Weights of a small image diffusion model: 32-pixel images, 13.7 epochs.
Rows from block 6 of a small image diffusion model, named by matrix and row number. Rows with one number belong to one neuron. Each number is 500 + 40 x the weight over its row's rms, rounded and kept within 0 to 999. All counts start at 0. Numbers have three digits each.
After each neuron's rows are labels from the 100 images, of 14976 (inputs lightly noised), where the neuron reaches its largest size: "peak at" is the part of the image that holds the peak; "peak on" is the class under the peak. Only what is clearly more common there than usual is listed. The data: analogue clock faces.
# gate: MLP gate (model.blocks.6.mlp.gate.weight, 416x160), inputs 0-159
# fc1: MLP up (model.blocks.6.mlp.fc1.weight, 416x160), inputs 0-159
# fc2: MLP down (model.blocks.6.mlp.fc2.weight, 160x416, transposed), outputs 0-159

gate.252:467526507464462446534532470479503465525482467507536451530465532524560448529498531445495492497392475430483406506457522449574503554561520482496495507534502533502511508511548435463501510496446449492409518527541482548545562511486519471499427486508455516497493517546511441507481509427490551464488511460547538531516490542483506444541523504443485447521514502483457506484442469472532423501399494528518589598439475527488493501519549457495527532562502440536478411538506579508488473405483581
fc1.252:488510470428517410550548583497503492477469522483496459520488493516481457491472573517533514450475515479497448492514511482465529499545519471564517483479506459554522497467513458509473496487493464584471526560439542526539523523518493545467442522540467528444507538437560450410444556453504470501459474450524500427503481546483506435474499468472519482484428481453495528433532451495499474503479559498542458562541433550594563412478502522475449533517474519538450408555437593563489487503438527
fc2.252:497598538502463455497487474511515509516520473492552558505506502474496453499490517433475522420532501459489573432494450491493504569486501571504445499533446484565460495509447523433449499475544538460410468528475504528454520501545471539484473547481538475494485447520559452530582510539536470477514491514455542593511440513479478407511487445545482533530579517529481510533546521479478517467523413464559464552459491510410438537458537516469471453477473519509574575475469569480541509558560459
peak at: middle right
peak on: face

gate.35:485484454511480504557549438488501483486523452493583459515481503455530471490513461474495480527504512500581490451503521589486498546537501518474478519504493549493495486555461499459535514516525491247558513527521508509449543479456459492499519599536473515549495565461504490540498525490486479455476510464573536404450510529478478527522517455487506517487413514523546487493553496498461496496493457501515474457520490485503511502366500497547509423489457492575465539501472510504500496467507508
fc1.35:519502503531541510467622449492514473584460440452447510484480517542543567497492495572452487497465480521571447523519503478459476507565405512477514530496480535481544536551464534489599420477556512516544452541521435474494515484436507426523554522494421490524392540456512493493481482473506545464475472520483479484523502527469490514551561546543511583501505544465500514486508527519462530489490505541510498507460540496474560450423484485608445459464563553524502528570448504469491527446489484
fc2.35:523527422459502498525555535502490482535504534527389518529477456578606474544554514468550469519528427519448540486522483597527483570469542490457517521469482449515487576502494527452467467495493472479382495525515479453529460561497528493497495655500422505471413519494493463471497473541505460521516457515441516570504498525540486499595512469487510554541447480499500528478476514493544511488490491511472553496488461460557477497469443480461522533495483453531563514501555431479507439506501535
peak at: top centre; middle left
peak on: backdrop

gate.137:486472534516460493443454469481545615489497527461403559513499442532486564522541436514543507506393508517510540535512473514521506507514527577468450555503514494491498536477501555523552460489499424499514593519479493477498582509494489483431500476534514537546504513437493405460477513576437512490512481479518442508476449542527601469463520542526459558513533463592516490550460514423501555553480460590451523498501534457523492453506496475523492489457489525517538485421524457436488540479497526
fc1.137:468470469494528482447476563497448473521481477523569487434420526541555497481511539502472466481489580534534512502583456548481451480539493461518612484487470495500527467533578544482538506560453557499592547476465563460462505525513490526531474530499551518496473503518481505523515462470524509485494523473501517492506458521510433589558544472546459477518472614434507464445462508541506489524505403516485519490467500508537606558531434457456533522552509469473489548605527464507563514545484538
fc2.137:512511499557476465471411543528504473543489571453493575508420453500492469545403501521501452481503407521446473472458560561498459446513496499505431465475503545504585490507538467526498577494467512509548539526534435532520538532495539510502453581540460501442544557546481480522532480504514527495571472479526458462467508563502525566555430437460535451436555505470528458534502537516555547559536409520512427511480501557532461524490540503520479464549581479505475517535477471451506499539531498
peak at: bottom centre
peak on: face

gate.123:517439472524491553512491506454539469529515478482495489477591502433552540441546554440498489532470581520504496487426496467473482444477570552512453438482437553473491521472516473477513464499515417498539500515519576390566503469510510438503430465590510547543446509593502412518444504567513453508481538483525559528477492465516507518472554519465452560452475451496470466536470540535482497475496525470488531540425484512489531535519510467535510531525481466509430482547552467461465412555445504
fc1.123:552551460528439526540521476450518424530431515458489512475514510468497460590504525511533486478504479474514473500533443484497467419469523433506526523564460518536551474512416493519507526456505454461467408552471471546532458442505502545488491466551536531448547508431534533464510471527487515441599516474586478482459472395495537495486468520513487467479460457568460462565503542407463498442488505444600488542511504541549499527496450485548518522455498521507543510529482469501516460419437549
fc2.123:495468480471459548526519549556509507447431502468473594480548456511538507497474500428560506507537504543484495502529501430574467437523510483529389492505526457454479544500527548501504425456489496472424560522506506496427553507496451528500495539558467508476548414534530488476433538471523537535541495436457532494487504469493445438439497541583535484520507541475485486389515382464486498564529468557598524532516501460535499541528419498503504477536517476487494569502511480490514496476448497
peak at: bottom centre
peak on: face

gate.83:473538529516489581459476505418480512492523499441437488459459453426524525552563483536504523487465481489464597361534432559503563480493496530526514547548509450399548502512508471551494482476508431519562431524492472524449504443473506427554510503494475474470576528507491546484502514571522468520486525608476430472476510517484483530486537542509496488561551565437507529473483501535488557512503509467532546523490572500488537451487523501565552549508501466532497498457505471550519576455488519
fc1.83:478513550477503440506502477436468462546504468542480436516528496455466484496466553449546504535570419467512471514507499511543479490503518528465535451499535573451502525528601494499579574534506552452425453442541533445510498575521542503492454458480485428458506427528466528542582522489421472524564428532469498469480547479487468540541494517455464575503556481458472497526483424555535569509469517507571488547513451466496480553497565513537531423490434512526553541545515488531485511491479550
fc2.83:447477512435566445547510491557486478465471564555520535508503528539525462481507499550430520508473524504495509437479573452499556533539494494455460467487475482402438501506445444491535547513476525485504579462489471507556502470534494537519481487491449471584397510450482601499483545484552499424569494520545472531491519553513545520462515548459438486442475491572472502489578538501419521454572440551457483562500487518495530490476488580507529460526493570498493486435557514446509535490469465
peak at: middle right
peak on: face

gate.10:490524490551509523485576510480639532508468488477459510420500516560546565449428620503512469458495479473473526485502507526421464425535550483561544537503487538518538538562537489449545480555453515597532441530518541544456474481494491508537436458479493528466396496461470505552534550544559465546504423539479460471524495513489529504520478554525513484479523556506532510491496502484494488438442433550522487479498529470583458466568494512508489440545476533467500522492470460564511483482512521
fc1.10:457462447561488460525523466499422499455512533538519500473515517482513502521511469477538524505568502490564486479526516623536475495554538515520509478509516528495505497513489519425499490494516491313562510485581478486481514491461488431514539581480477507502466540532522527506496540546492437527488464473569583402491514521489522489527491470518506542513391489552568530465495531496478515433460452535553474417509534495520534548419454481570501493474430494556505480497480505514513545553547494
fc2.10:491469511436466501511522492468443504546615550484415530404559536530594504523511486499501503483484491537586561508494493560492478508430522516496514502483431460498430524500493515510507457455488491425422489504396497476507446510476558427530493538528462530495489583485520501546505479517502514458490450496494524473476490579520494525535475538510506486522364488503558544497520494542534508529492582509510498497509535526519455460349490490491470447495514459590502496476491508517510486551459525
peak at: top centre
peak on: backdrop

gate.205:457543449442505483473526488447571573546551460484526502513542499516536494532523502563500502507515520466537469531460470481411471420491470519498593432477444512552448504487458512432565567465444485483521476481470565531567478543506543542489463517421508493595463518441476394484547504523490478450478497511459451518474456493487469540475515508512489489490465477496456471543485494366502472482546508541468452492448538533497525474542468502518502519533506544370575472489509526521421502513517500
fc1.205:500479465464491579509521489449421563457553408475523466526454436438541496502484517495489513456516534494496399531522481500521496548396513503535487504421527487496512435484509492465474497489521486498489415503473478457447577468476471528539447459504492485438431487481461563516556526476494522488569546476470486525518519462466481522464416450537530509487470519501532496516397460474595430461475462543495500489447441448533537500582479574466527505464521419460525499478482468487539591518497489
fc2.205:479497504468512504544533525512498498539442549529463514461486483558465534502476538535478424504512522465451564480485426528521561540551519534541527410442452481498508544507454482492437529489499516486540493568485461482584460493522544503551455522519504556602547466436485597539472569534549520474520517540463562500518531547534449494494521446533503432529557548585520522510539503508515445512597514522543452488539457534489530518535501505499542479432559457619517433534559521496487503495510554
peak at: middle right; middle left
peak on: case

gate.397:496483471439523582564498531531526488505480474421463454419515490502550495529555411495417490514486539575495540531512497422475496486516488485470522489570502471472508539558427510444541533571469537505485532490626514505514469543541499567436492577479568510489575473469498541577522478483479471486490533496602510484510504436513628491487459471567523467521507527481436497528546489474511489516500457493446492523526465451522438495479535579514485537495525512562491475527477500516534465560490513
fc1.397:498508522526521519436465497465432515493484466512529546513460478477452452489514512503567497501485495431495426469478525585476467476474469486496443546425512468511569414430562485531461440508462423523521507472397466444503538496477517482579468475485410545446427451535443451439531573569525534497525447495392554457504549495511481538502507535502507513499476530543509510500464521462409520496442443518491463554495452540475563484509447471462537436475503489467486510501553500455476505461544513
fc2.397:564523513462561469458537488450494490516513532593480503534499475575500471465534585508527514516519521419451511515477488459532483474411480543470455464403519516560479470490593523440615555555484499544497526569424492543465574484485538551443458554597500450438489476486553469562509496561513482502519509530441447499534557456533507476565543475498498466547489491510521430485475470515534525429514450491441520484538489471499448490495520496492492456485484544528518493476540506582467489474528515
peak at: middle right; middle left
peak on: face

gate.326:540541511519480450499522534502463544576515419530458501438490455541564484492545470472535556470499491533488499565449471478498509537533453488472472512485469511513489481509471477560438456421479508542509543388434550455513524403486483541523498470568501530483464592459480480515487474488534486536475550453443449478473553471501529453523467516378534488515568464507465481459522598440485418504493492454475478441539454512479444512505489445524455450465449520514527512583532455525458529486471454
fc1.326:472534529573495516457480477542603516425501577435526454556473554443463554507501464506478524537498487499442497539542490480500517520507510495564383542521480503507465511600549516545499510541541485466480544503575507505516522485573503530522517456436421521581571463552535515533501416421501452483492521551520565514466528548446528468495458506522530503517455522495517492465489531534464570516520594526492540509522522527515480485519465464396541517431489509427479489467536510512466511573506517
fc2.326:503481491529515525532592540508517509465508517519528455529431521534503392453550503510560464524561555472548590476463450545464516478500464482537552468499454610504508501505441516563524486488501484470527490491596468496546467517421436509479535521527523490483500524498530530470600501527519551566458470482523550507444561561499467439489465511433542455474428511451475445493527528457459491477526417516440491494510571503481420499542494489496487595536506475474528564534469568463523493518467503
peak at: middle right
peak on: backdrop

gate.122:502500535515450551551443553498449446494463423446441472464502565545463494495520475480556519507577484530534475526535510608585492542484559499509467491505539521509510490570529482538508469509536503544481514525521515450503507494493442594428530519564522397529492514445506541552560529544499505502500522496465567508465517474498504466504494549449525553487463523561429482502480488560517528430490531410536503570541539484526503553520517574481557571506557520473460529502513548502440399459543501
fc1.122:562529490490547508522525498595498528535486481515553508473494423467505467554433503484483549456407534453507518445474499461454560516497468488456547528435504553474509485450524403383495508489483440494392554533511466518479530521550517463539565550501532566477514502534518503530549497478465419482481429526503461509537482522546532525557457510439605515494471492531518537500450492485583481531563503508510447495506471487418477511508557447532484515474471528484481445479459587532530522539516465
fc2.122:492421511443492529557495470528539488499477494499491511459445472477495552479573427476494492516458556520490531503507382442531576502524491544457472533410563486515433545499527513488535481534503508497518479467429513446533484464496473578513456491532448443479429462487529502543488478427534492554508477523497523407462531480515512453477541481514419492520510469514480540529403459522515496549517421449575543486491459548549546477469526550504442499462426490493480527522571430526484498438408497
peak at: middle right; centre
peak on: minute hand

gate.81:538543529541497492501534525498442502544444503439505548516481488455463593443518549484512522412478454540510518439488528463425488496487477514551516465554477519552542438513497465584481537468506504470502499489539494433481580523478585505517535518478566581493570440466462520493481496540495534528538419572474479479469544420509542514545501484409458501506509539443473543469466561555496552547468473462523569493538529496498480480496538534474566467506537514524426513462507426431458511423502437
fc1.81:541464499491513505558521446544501507445497436490524580475543558477485542539539577497531486488545539498517499497479466502537516550510449532565538506523475499487507508505477523450507451526579452539478458454476531481475552549458496543537529443542456475470457482454561535524527446440443580536577518470396480538525446480477516549503454480447420469528449558552556575568510477581521543562530532530481506481548545462515543510423491527446469472468500541485438471510410475489490434487505517
fc2.81:488557547509509495564544512454500545502515530521447445517549486593563398481554557486490542464459463522434454445526479548523516459468529488557439501461520475514532539492487507518506531506539553538440537513572454490446473577509537522481560530500491535532507517525479512449484381522442531409499498516529480515490496476508514498476539437472474544524517552466457548443503547460548497479545592505448500511496530530459504469546444501456486469463496540477533472479473471588468534373486551
peak at: middle right; top right
peak on: face; case